Rows from block 5 of a small image classifier, named by matrix and row number. Rows with one number belong to one channel. Each number is 200 + 40 x the weight over its row's rms, rounded and kept within 0 to 999. All counts start at 0. After the name is the row's rms in percent of the matrix's.
Before each channel's rows are labels from the 100 images, of 14976, where the channel reaches its highest value: "responds to" is what is common among them; "peak on" is the class under the peak. Only what is clearly more common there than usual is listed. The data: simulated grey scan slices of phantoms with and without marks. In brackets: how many of the 100.
# convs1: grouped (4 groups) 3x3 conv (model.blocks.5.convs.1.weight, 144x36x3x3, each kernel summed), inputs within the group 0-35
# convs2: expand pointwise conv (model.blocks.5.convs.2.weight, 288x144x1x1, transposed), outputs 0-143

responds to: chest (89)
peak on: soft tissue (48); lung or cavity (38)
convs1.127,115,249,232,198,169,228,189,237,132,230,163,224,179,198,253,184,197,240,206,101,152,179,222,203,249,248,155,240,202,183,132,158,199,230,135,223,268
convs2.127,097,210,140,199,178,167,133,251,178,238,220,171,283,147,283,193,184,264,196,272,232,215,221,256,230,203,277,169,114,254,162,232,194,221,128,237,182,263,199,244,159,134,102,196,260,231,177,189,172,206,291,258,234,105,267,252,145,222,167,292,178,226,251,215,188,199,255,165,179,147,181,179,221,222,211,200,178,244,233,174,222,188,214,193,159,130,204,180,231,177,143,217,195,209,203,254,224,228,115,303,214,216,292,206,236,211,130,219,170,190,158,249,181,214,210,246,210,168,125,178,172,312,279,214,159,212,212,206,187,168,262,215,220,223,104,186,193,230,128,218,203,140,135,178,164

responds to: chest (69)
peak on: organ (83)
convs1.43,125,179,307,119,169,201,215,225,191,255,167,277,221,236,236,175,231,251,155,175,195,182,192,213,228,173,158,271,175,192,160,184,218,201,262,156,215
convs2.43,097,153,197,115,169,129,117,206,150,199,158,265,254,163,237,221,173,221,154,202,218,180,180,259,212,129,129,180,224,209,177,178,272,300,303,174,162,153,194,157,168,187,161,183,158,191,294,189,161,177,185,223,166,173,178,228,216,210,188,124,213,209,227,218,168,158,222,277,202,142,224,276,207,235,217,199,196,176,192,243,181,139,157,131,152,227,242,144,243,184,253,126,197,123,242,160,181,162,265,232,208,189,230,174,206,221,183,197,140,199,147,179,203,257,234,264,167,173,205,224,203,183,214,185,252,268,259,209,96,215,227,129,259,192,199,189,206,212,177,213,239,279,230,137,230

responds to: belly (89); low contrast (64)
peak on: air (97)
convs1.48,071,154,107,190,134,230,228,213,190,179,215,201,232,202,193,165,185,199,139,153,185,202,196,156,205,176,158,121,182,247,233,206,177,156,128,109,169
convs2.48,108,193,216,240,190,232,175,207,158,119,190,209,230,181,234,194,169,204,234,194,252,195,240,215,225,171,131,173,177,305,221,219,188,264,261,171,271,107,212,153,195,237,227,188,226,165,239,189,247,224,174,160,204,254,193,221,212,178,119,206,212,162,232,200,260,117,153,290,146,252,175,263,275,233,175,266,140,193,201,246,256,203,163,220,204,202,230,281,199,219,248,224,205,181,177,184,238,258,161,154,250,147,140,196,187,194,129,141,133,184,168,216,269,213,272,181,198,195,196,134,171,203,169,213,211,265,247,209,166,178,161,187,141,165,206,271,240,227,196,151,181,170,154,199,247

responds to: belly (100)
peak on: air (100)
convs1.20,079,204,174,152,261,248,142,212,188,261,210,198,203,193,227,163,154,158,227,189,191,253,165,250,221,141,287,223,175,207,164,174,213,120,213,207,122
convs2.20,099,231,177,141,221,182,225,166,215,135,207,208,211,203,139,188,103,180,100,143,248,215,220,199,223,201,163,186,186,107,118,172,190,189,271,200,130,248,130,182,234,141,183,171,214,191,140,226,185,190,261,194,211,220,145,173,206,188,153,229,216,196,166,275,186,205,182,217,112,212,226,248,147,185,158,191,78,240,259,188,184,196,229,157,155,212,219,205,171,229,227,205,225,230,239,211,176,191,236,164,196,179,210,198,168,210,195,250,160,211,241,227,179,173,174,186,195,257,217,283,191,180,171,262,207,163,253,146,178,195,184,206,134,219,186,201,193,142,144,259,221,192,218,137,151

responds to: chest (100)
peak on: air (95)
convs1.4,075,208,207,174,221,228,173,281,178,215,210,123,190,189,212,181,156,141,119,177,166,139,228,232,223,138,201,160,201,182,127,262,179,199,269,227,189
convs2.4,095,181,206,238,191,258,175,218,135,206,193,231,173,206,239,165,262,235,188,233,225,172,195,222,152,146,160,122,165,171,247,167,146,193,247,180,176,220,189,198,168,172,195,181,120,174,163,172,219,190,206,245,255,213,175,175,206,119,255,198,212,200,286,166,327,188,222,189,211,167,255,140,306,187,130,230,203,195,194,179,227,172,175,117,249,275,230,202,186,198,196,177,218,203,208,126,178,202,109,211,200,143,208,239,119,199,175,178,204,199,214,234,220,189,265,174,182,145,177,139,96,142,158,255,205,174,227,221,141,147,173,242,237,215,190,226,189,293,228,187,193,210,216,257,179

responds to: chest (58)
peak on: air (100)
convs1.56,102,189,182,170,195,183,230,164,175,194,224,238,162,238,217,286,139,148,149,181,163,192,252,231,209,151,187,159,189,123,197,130,244,235,245,208,125
convs2.56,086,166,168,305,244,218,121,234,149,156,195,261,201,217,258,224,248,117,206,212,178,166,177,127,254,179,189,201,193,177,151,204,275,200,232,264,86,197,177,209,234,229,186,186,226,255,205,209,170,139,201,210,210,262,192,162,220,222,228,196,224,214,163,186,209,214,206,204,194,161,232,236,223,93,226,148,231,186,167,242,180,242,118,185,293,234,218,166,129,199,190,156,223,236,230,184,303,226,195,141,281,143,262,205,285,192,173,252,187,224,207,169,278,213,166,173,214,157,182,197,187,206,266,269,219,180,125,228,227,175,167,209,188,149,142,176,217,234,193,282,227,243,188,231,291

responds to: chest (100)
peak on: lung or cavity (48); soft tissue (43)
convs1.91,098,173,179,188,172,190,190,187,237,250,223,204,227,186,137,191,140,317,124,248,170,221,214,254,188,179,227,161,177,115,201,221,215,154,174,195,240
convs2.91,092,106,229,147,155,255,172,145,252,188,172,177,224,211,213,248,135,246,256,148,210,205,258,152,203,145,228,235,241,184,125,201,152,239,254,165,200,158,197,221,223,185,194,188,231,155,159,262,202,284,199,200,288,196,247,180,249,239,167,230,136,226,161,277,163,176,299,178,141,207,107,182,252,174,221,229,231,200,147,208,298,231,183,153,162,120,197,146,175,164,159,152,228,180,174,183,286,182,212,217,222,220,166,278,222,257,181,286,216,201,211,208,198,189,244,189,223,181,169,187,133,253,173,220,198,131,174,240,262,272,147,218,152,211,194,209,95,242,173,236,230,174,257,242,156

responds to: limb (97)
peak on: organ (83)
convs1.59,115,189,125,233,214,155,225,210,211,149,156,183,192,164,191,127,140,150,261,170,163,226,183,215,201,252,216,169,173,231,299,269,185,239,191,229,196
convs2.59,109,180,136,233,191,260,229,189,245,131,179,182,117,185,199,197,180,168,203,157,221,190,203,163,209,204,130,225,185,147,212,149,211,227,139,144,220,181,208,184,185,166,226,208,119,141,176,198,176,184,233,218,205,256,304,159,192,175,227,217,170,205,208,226,159,256,211,212,262,191,270,192,223,189,203,161,254,156,202,174,180,233,167,131,239,164,148,179,233,269,244,157,216,156,170,216,211,228,219,149,201,181,178,184,227,251,240,191,168,179,195,257,167,256,169,256,224,204,284,223,213,171,157,218,233,173,187,262,154,230,205,202,205,135,279,226,160,208,218,238,185,206,198,269,196

responds to: chest (100)
peak on: soft tissue (43)
convs1.74,064,258,213,225,146,161,201,272,171,237,168,186,227,148,218,154,140,245,179,215,275,182,182,247,188,180,250,178,193,172,264,261,169,261,169,200,157
convs2.74,099,233,174,233,280,245,174,107,196,203,150,215,273,234,240,200,202,195,180,194,189,192,129,201,223,175,161,264,181,241,122,170,160,190,193,229,159,195,174,176,184,196,277,201,158,217,134,162,240,164,206,266,206,315,175,225,225,141,146,269,191,165,178,178,189,200,162,205,191,129,197,149,242,191,240,259,226,205,212,195,179,166,178,221,192,157,214,169,155,255,232,220,159,184,171,257,205,293,132,187,200,195,216,210,180,227,211,234,187,178,248,198,223,223,200,179,238,167,199,236,179,174,167,231,266,142,144,187,179,153,225,232,273,210,170,230,174,142,172,266,218,173,212,197,151

responds to: head (100)
peak on: air (87)
convs1.140,137,186,273,162,110,250,172,209,171,207,212,233,162,151,150,209,201,165,254,236,174,222,198,194,266,244,223,167,157,136,192,177,176,218,250,248,263
convs2.140,101,201,142,151,179,222,236,211,143,196,241,240,208,211,159,207,176,206,165,137,133,259,229,155,226,189,163,168,160,122,93,189,170,275,220,211,258,251,213,180,147,227,187,214,192,159,165,214,196,232,181,245,223,219,96,173,177,224,167,225,148,201,173,193,195,139,241,197,238,184,284,228,213,283,213,189,231,204,148,157,140,191,178,197,159,214,164,178,224,159,251,265,209,189,234,225,187,192,225,167,270,167,274,130,170,279,191,165,210,136,225,207,189,229,146,218,129,185,164,208,228,126,246,183,184,198,261,196,129,202,189,133,288,203,241,198,178,148,174,201,236,254,197,222,229

responds to: head (100)
peak on: bone (79)
convs1.98,077,204,182,121,255,162,155,180,170,187,282,179,200,200,192,245,157,223,214,183,201,308,189,194,220,205,182,191,222,288,139,159,204,185,210,254,238
convs2.98,109,240,214,183,225,267,240,155,152,136,216,197,276,233,214,211,163,155,247,224,154,258,190,230,197,210,165,107,228,185,251,194,174,182,156,163,251,245,162,136,202,277,262,202,207,167,252,277,230,185,199,146,183,188,216,154,202,174,200,235,195,193,191,239,235,164,173,220,151,157,232,209,214,188,195,174,255,168,264,203,234,123,213,185,167,257,259,233,198,171,211,271,194,215,162,271,175,162,263,125,217,138,115,240,130,150,218,184,217,174,228,113,194,213,179,185,156,181,191,205,210,275,116,163,243,203,196,215,229,227,203,288,184,181,233,198,285,145,226,138,178,197,188,287,219

responds to: belly (100)
peak on: air (100)
convs1.110,114,204,178,219,181,200,169,217,158,215,137,156,261,234,240,154,192,229,150,120,200,223,199,219,254,230,112,160,280,176,159,189,213,241,183,238,250
convs2.110,097,190,160,152,182,253,167,225,191,154,169,191,257,162,218,170,158,225,183,314,237,271,234,209,275,238,183,269,203,175,184,252,237,162,186,184,227,144,177,264,225,210,172,235,198,182,177,195,136,212,210,175,259,231,231,190,217,200,173,176,145,166,175,259,180,154,191,230,260,247,167,245,232,313,265,206,216,230,136,181,253,193,201,204,214,255,180,221,141,252,203,207,249,204,169,164,160,286,158,238,242,176,225,226,157,207,194,217,93,129,193,150,205,242,182,217,144,179,199,177,228,234,194,110,187,205,200,236,275,169,194,233,226,248,153,145,198,207,220,221,245,163,172,175,212

responds to: chest (100); low contrast (64)
peak on: soft tissue (80)
convs1.135,107,263,204,250,177,272,233,223,216,202,154,292,175,241,194,158,201,245,144,125,185,213,143,196,236,210,177,182,232,184,148,153,203,233,221,217,264
convs2.135,099,220,187,243,221,155,184,199,169,220,202,242,250,271,221,210,198,205,184,221,221,192,166,201,165,187,189,213,125,148,127,179,200,231,237,183,149,193,159,120,245,181,180,225,176,185,214,161,269,121,185,186,215,179,234,153,195,245,188,271,201,200,229,223,128,170,205,186,206,145,286,291,176,176,166,224,238,189,274,161,205,152,197,191,200,267,209,221,177,162,214,240,165,219,195,215,220,226,217,233,251,260,226,186,280,185,229,233,187,132,206,199,211,200,216,187,237,327,212,237,222,182,231,169,211,247,220,156,169,180,226,209,186,194,218,123,269,262,137,210,187,221,243,187,235

responds to: chest (100); low contrast (55)
peak on: air (100)
convs1.70,132,146,198,234,174,228,217,156,168,209,224,205,227,247,171,270,196,174,183,146,156,239,268,201,232,146,133,132,151,177,267,201,212,224,178,217,124
convs2.70,111,274,94,207,147,197,211,211,231,267,154,151,234,165,228,174,133,222,186,195,216,131,157,205,181,156,233,208,244,236,142,189,233,99,204,289,218,177,145,192,173,245,178,224,282,228,199,265,241,189,195,195,156,179,200,207,206,151,157,194,162,227,149,259,242,213,163,230,264,258,128,242,196,166,181,214,218,147,217,168,241,220,229,215,178,249,184,194,214,175,203,201,208,226,178,163,223,218,168,185,265,236,207,171,220,180,235,205,245,123,166,173,232,236,203,226,214,234,158,215,156,158,198,75,111,140,206,194,224,229,205,244,234,175,195,195,215,200,230,156,104,235,182,170,110

responds to: limb (100)
peak on: organ (72)
convs1.19,122,193,221,163,182,186,162,225,186,159,195,194,236,205,172,185,173,143,177,177,222,233,156,154,191,212,237,150,180,267,349,179,254,147,220,197,180
convs2.19,105,186,176,188,217,191,254,281,163,219,168,143,186,168,227,177,233,170,183,206,203,287,188,201,232,269,154,146,205,234,243,170,172,182,177,191,146,241,209,122,172,178,203,177,223,161,211,205,163,157,171,275,313,147,243,248,115,130,206,195,144,180,141,204,195,161,165,192,232,217,258,175,221,183,233,215,207,162,202,214,219,215,181,209,139,206,195,187,194,299,123,156,123,260,190,175,180,266,196,211,215,278,197,226,174,187,211,179,243,193,206,237,140,269,166,176,198,144,131,179,211,287,166,181,170,190,197,184,186,210,130,224,164,129,220,147,210,129,240,218,104,226,182,196,258

responds to: belly (100)
peak on: air (100)
convs1.112,106,225,234,250,237,197,198,180,230,168,142,159,207,128,170,249,116,188,114,195,218,192,256,147,223,205,202,207,182,299,183,173,207,213,209,255,198
convs2.112,100,195,254,268,205,254,214,266,247,229,240,185,229,169,186,235,210,173,279,162,212,127,204,158,219,247,236,234,180,180,172,197,206,206,159,192,168,195,201,194,170,207,172,166,239,154,251,269,203,271,215,243,185,234,238,282,245,267,286,170,199,255,187,182,186,216,273,191,200,162,205,233,191,200,200,156,270,185,227,261,226,231,151,192,242,195,201,165,192,217,170,200,230,197,155,210,202,196,233,228,184,204,221,268,205,207,280,241,236,245,234,293,193,252,154,184,164,183,288,265,200,254,216,182,238,183,292,224,280,190,247,175,215,127,117,160,174,154,253,186,292,205,257,217,209

responds to: belly (100)
peak on: soft tissue (84)
convs1.137,099,158,222,163,240,244,263,149,181,223,240,204,175,175,165,170,257,189,158,116,195,141,178,187,200,202,246,177,187,143,179,281,157,268,172,220,170
convs2.137,104,276,229,222,159,287,192,214,227,174,167,139,290,114,207,237,199,247,212,226,174,176,229,210,148,203,208,173,183,87,174,175,140,233,227,138,247,212,165,163,204,176,214,156,199,177,195,158,237,252,211,218,217,248,140,237,225,240,142,214,312,165,177,164,174,147,134,173,193,207,245,169,196,286,236,209,216,205,185,220,179,233,183,249,214,188,198,199,231,215,206,283,129,196,230,226,209,191,258,147,248,159,183,292,200,224,215,220,182,194,215,316,258,199,188,184,232,191,201,192,219,200,223,176,170,168,187,149,193,109,236,202,189,260,185,277,251,247,188,201,276,160,163,219,164

responds to: limb (76)
peak on: soft tissue (90)
convs1.27,107,190,220,188,157,208,167,233,158,112,209,180,193,222,189,182,159,227,174,192,190,208,246,141,198,226,202,157,180,145,318,124,178,220,171,123,193
convs2.27,095,205,212,194,160,191,184,161,205,168,231,181,163,205,155,145,268,177,229,317,242,208,186,191,202,221,211,240,262,133,177,201,214,217,155,94,177,176,114,173,250,240,211,170,200,199,166,221,231,193,203,224,150,127,147,124,260,233,173,202,192,194,241,135,209,195,203,217,224,249,210,189,236,175,178,218,196,215,182,204,201,175,260,128,213,132,233,191,203,215,241,153,235,180,262,160,169,228,204,215,193,159,139,217,193,180,199,222,191,191,207,270,207,220,243,168,175,248,154,275,186,251,178,175,156,229,100,231,156,108,160,86,175,214,170,285,185,221,176,224,229,226,140,185,265

responds to: chest (100)
peak on: soft tissue (67)
convs1.97,114,204,214,163,182,174,146,289,210,220,186,181,194,216,179,236,136,307,204,166,241,172,182,273,176,225,214,195,182,235,263,269,193,253,184,161,199
convs2.97,110,245,184,203,283,152,212,259,182,164,163,250,218,182,212,154,224,154,125,168,180,128,174,200,175,186,217,199,175,194,203,199,179,180,202,234,221,149,238,197,167,157,155,178,182,172,201,191,182,228,207,148,194,164,235,230,185,239,193,129,220,208,190,226,227,290,258,199,176,220,214,176,111,224,181,128,248,152,236,208,144,198,219,240,220,190,212,197,222,199,149,195,175,152,232,188,255,194,263,213,167,292,200,151,130,264,132,144,214,190,103,174,174,165,242,231,217,238,210,167,229,146,131,216,177,220,232,191,213,211,265,194,247,201,190,147,175,286,122,237,170,275,185,164,211

responds to: chest (96)
peak on: lung or cavity (27)
convs1.99,085,137,218,264,229,157,227,219,247,250,192,226,194,207,171,162,148,279,182,234,183,149,204,271,194,246,216,140,192,160,228,219,232,138,230,267,183
convs2.99,093,174,254,227,219,163,196,224,182,166,233,195,242,213,176,203,175,159,164,178,176,245,152,219,288,273,226,184,160,210,182,283,198,138,207,138,126,201,218,231,201,233,238,159,218,216,139,260,148,140,196,110,195,215,213,205,211,222,98,291,209,225,100,254,148,230,262,195,226,130,259,186,240,130,190,289,223,209,189,237,167,283,122,196,228,224,184,187,244,172,156,267,178,200,194,187,252,179,220,161,148,189,195,192,267,203,139,135,209,152,279,189,216,154,182,120,189,202,249,165,203,159,269,240,120,248,89,203,139,99,160,206,220,238,171,193,225,188,239,220,205,161,215,228,203

responds to: belly (100)
peak on: air (99)
convs1.54,090,229,180,229,235,182,223,306,202,121,160,272,238,179,245,166,176,139,240,248,203,201,217,244,177,204,225,211,264,213,208,254,179,235,200,221,255
convs2.54,110,171,236,217,224,231,254,214,258,240,212,180,222,170,153,203,165,215,245,201,128,252,223,177,209,183,160,187,338,185,258,253,224,197,233,195,227,206,143,112,160,201,204,228,165,192,311,205,162,158,199,204,169,277,291,211,248,231,201,164,249,210,265,184,325,207,199,151,116,187,203,215,177,227,293,216,224,284,111,141,174,238,229,179,226,193,212,179,156,212,183,155,191,210,256,282,133,132,195,191,177,194,127,319,187,138,212,169,171,158,210,192,217,220,195,199,278,220,215,175,184,278,137,122,196,236,262,206,139,205,239,223,235,280,104,199,212,135,246,172,224,197,195,232,227

responds to: belly (100)
peak on: bone (77)
convs1.67,077,117,221,199,250,241,148,167,166,181,219,234,207,168,205,259,218,200,222,199,210,223,162,186,198,207,157,284,255,245,283,165,202,199,165,274,147
convs2.67,107,242,178,159,190,105,222,128,152,250,176,243,136,197,126,205,185,164,249,189,310,220,222,207,232,264,180,137,164,282,219,147,121,205,286,191,207,191,204,169,250,236,235,190,190,103,210,168,198,210,173,138,199,216,208,159,227,254,189,198,172,233,137,217,216,200,234,172,187,155,157,165,182,224,203,165,176,203,143,147,207,210,219,177,237,203,171,242,198,180,250,202,186,226,205,165,183,180,179,187,194,206,167,211,204,159,234,202,254,218,200,114,222,210,201,279,183,281,183,217,191,219,186,200,183,174,212,135,198,155,186,241,169,213,180,215,163,266,248,201,202,200,195,152,108

responds to: limb (93)
peak on: organ (82)
convs1.73,124,187,143,201,206,181,218,173,164,190,206,252,194,264,180,164,211,155,252,107,128,254,151,211,189,240,207,196,214,229,224,223,146,233,247,135,265
convs2.73,105,269,166,201,230,165,253,214,190,239,270,228,178,189,242,145,201,180,192,186,247,261,258,224,160,239,258,191,235,213,283,142,234,239,220,196,238,179,203,253,103,271,266,245,136,218,209,237,141,194,198,172,128,192,196,203,233,240,217,232,211,189,199,268,142,243,221,216,229,211,167,121,161,189,149,135,282,228,188,260,207,295,202,240,226,232,207,155,194,208,94,223,210,238,188,263,136,203,236,229,265,255,250,185,168,229,234,235,194,164,181,162,192,212,192,226,183,220,203,240,203,188,214,243,224,181,200,199,204,135,258,196,247,240,203,223,232,201,271,180,253,158,251,223,259

responds to: chest (100)
peak on: soft tissue (42)
convs1.24,129,244,184,205,222,145,224,189,184,210,221,206,218,183,191,199,206,236,204,219,211,170,206,168,146,175,102,170,191,123,147,256,102,247,286,227,191
convs2.24,107,221,218,206,251,115,245,185,180,192,252,178,202,243,238,249,159,262,197,176,173,183,184,229,215,190,166,170,174,249,204,273,201,182,142,253,150,195,210,225,121,206,160,171,274,197,182,153,332,106,197,162,163,146,234,161,169,182,231,227,203,241,174,182,138,165,152,247,197,213,182,238,204,186,227,240,150,211,138,218,160,194,209,163,200,159,178,189,247,203,182,217,195,169,153,173,204,224,186,286,225,318,132,203,295,163,208,159,225,188,270,246,192,205,217,152,237,208,178,187,254,243,94,205,178,175,199,192,187,158,234,164,164,121,223,229,160,92,200,192,227,225,230,196,263

responds to: head (82)
peak on: bone (25)
convs1.118,101,266,211,229,175,227,149,142,174,201,156,256,159,231,265,190,215,278,200,186,205,228,185,216,191,120,242,133,223,164,235,122,201,229,244,193,204
convs2.118,101,241,194,243,201,106,215,203,215,236,218,187,134,330,219,259,193,210,236,186,231,218,254,269,202,162,260,198,200,197,149,185,243,140,243,204,170,179,218,231,253,127,239,236,271,275,186,222,196,210,195,219,174,252,263,206,186,166,174,167,199,199,253,219,179,245,246,108,275,183,224,186,214,206,162,189,234,206,227,236,164,281,203,278,206,150,227,182,200,185,240,218,148,207,132,165,240,219,165,187,262,227,218,173,201,206,194,226,216,230,229,224,257,246,207,164,229,213,203,254,116,174,185,222,195,191,164,169,132,194,214,112,245,266,227,202,189,118,258,230,237,242,342,228,181

responds to: chest (100)
peak on: soft tissue (40); lung or cavity (26)
convs1.105,068,179,209,208,187,183,174,222,220,253,240,179,171,199,241,169,103,257,189,185,253,157,150,255,241,192,245,146,268,226,257,218,222,155,166,238,254
convs2.105,096,109,210,180,123,204,196,224,195,201,128,193,134,233,246,209,280,146,202,213,197,196,143,186,126,115,191,264,195,202,162,216,239,186,149,193,170,230,257,185,232,239,183,247,200,198,216,177,192,188,170,193,202,274,205,247,157,225,235,254,187,221,182,173,228,265,243,226,160,202,146,208,228,155,258,263,109,245,259,173,157,201,162,191,213,156,210,230,236,203,212,147,246,115,145,207,242,188,299,182,254,184,226,243,206,232,248,226,199,262,219,224,192,188,234,172,275,184,205,246,195,243,174,196,254,236,158,265,246,187,165,161,181,165,263,233,212,158,168,254,176,209,128,226,195

responds to: head (100)
peak on: bone (68)
convs1.76,097,184,136,190,205,224,202,158,181,136,287,207,183,175,188,176,189,233,194,117,137,252,207,182,180,200,196,166,224,274,224,209,115,188,213,275,221
convs2.76,094,170,210,189,159,141,269,228,204,197,244,240,190,193,264,164,200,205,195,116,176,242,222,140,190,186,211,203,208,271,249,221,224,257,219,237,198,215,234,193,91,217,223,98,128,223,180,162,170,151,178,224,184,238,172,217,212,332,171,142,270,154,211,200,249,128,211,145,240,190,177,245,273,218,249,149,189,202,144,153,178,195,165,238,184,183,210,181,161,199,170,145,289,213,141,181,171,169,209,196,174,225,118,159,161,186,207,202,224,195,173,182,176,184,239,244,167,210,200,241,218,209,180,141,204,214,162,112,168,223,154,193,244,161,241,199,332,183,206,226,206,201,253,156,256

responds to: chest (100)
peak on: soft tissue (79)
convs1.30,120,206,199,119,219,154,182,261,137,227,211,177,172,193,225,182,179,139,221,178,259,148,233,203,235,138,175,160,237,166,177,279,176,134,236,236,173
convs2.30,102,176,205,258,179,227,196,199,181,196,265,196,231,220,256,142,184,246,259,208,228,180,186,175,249,178,185,130,229,241,147,168,222,198,180,265,178,216,243,141,107,173,216,153,163,290,217,160,191,192,166,204,213,128,238,182,164,189,216,183,264,190,164,223,195,222,206,187,162,167,136,155,256,128,151,246,313,192,272,272,181,244,226,191,204,164,214,174,183,211,204,191,273,226,162,175,294,145,181,276,209,168,179,190,231,205,173,197,166,185,225,184,158,194,144,181,281,283,227,211,181,181,178,122,147,190,240,186,155,155,208,235,199,206,202,159,181,277,138,143,167,204,203,184,227

responds to: head (64)
peak on: bone (31)
convs1.57,114,294,214,135,222,228,141,196,261,222,250,177,287,187,240,128,257,195,197,222,182,193,199,173,160,171,216,219,241,206,180,173,189,224,224,148,256
convs2.57,101,223,297,253,113,252,169,198,180,127,199,229,233,132,237,233,187,249,176,177,146,168,264,309,208,223,250,188,108,185,109,198,233,219,211,165,253,199,178,174,254,186,170,191,185,225,153,228,179,230,196,167,247,202,190,176,216,165,271,248,157,186,269,219,257,189,216,241,216,142,239,114,207,192,182,166,186,230,201,235,243,198,163,192,261,268,198,156,205,217,187,198,262,242,114,184,282,204,225,168,298,251,207,182,226,160,230,162,226,179,263,184,178,184,170,198,186,180,186,236,234,202,210,185,172,196,221,175,207,149,254,111,222,213,242,169,174,168,155,203,167,178,235,246,186

responds to: belly (93)
peak on: air (93)
convs1.39,135,217,239,230,233,193,136,271,186,180,224,197,258,154,224,163,239,244,227,212,194,192,162,184,174,202,208,213,160,227,113,316,215,205,209,176,268
convs2.39,108,173,254,167,185,212,195,212,212,238,209,205,207,161,230,227,157,198,174,183,219,164,205,263,204,182,196,155,246,178,243,142,182,131,194,209,219,242,175,200,197,102,160,238,193,238,152,200,202,114,223,210,176,250,192,173,174,188,179,227,179,208,177,240,228,175,213,247,219,122,180,208,251,229,163,240,217,221,129,226,221,206,118,207,94,155,212,131,168,208,141,158,175,221,173,198,226,200,176,238,194,217,211,224,178,158,91,284,207,176,280,153,122,242,193,207,220,239,231,147,153,220,251,159,265,146,282,244,119,275,199,197,175,205,128,166,243,208,216,237,150,160,182,184,282

responds to: head (100)
peak on: soft tissue (55); bone (39)
convs1.80,100,246,164,167,196,187,215,180,199,229,316,196,159,198,159,176,165,175,248,143,126,217,204,189,214,162,174,183,226,291,163,154,185,169,249,233,233
convs2.80,097,157,177,206,243,198,231,180,163,296,145,172,148,249,180,174,210,160,255,129,207,149,180,160,165,138,229,200,205,264,193,182,224,282,233,244,240,252,147,182,228,194,215,166,201,207,242,194,266,193,140,203,186,222,167,201,201,249,125,145,184,201,207,173,261,192,213,231,225,200,248,235,218,148,169,245,120,152,247,211,188,228,113,198,170,131,214,252,223,150,206,173,155,182,196,178,218,181,217,198,243,212,125,181,188,172,254,189,202,192,169,165,214,213,183,223,160,225,239,114,216,128,149,221,244,154,142,194,215,152,175,233,196,221,117,171,234,177,253,228,185,212,302,275,215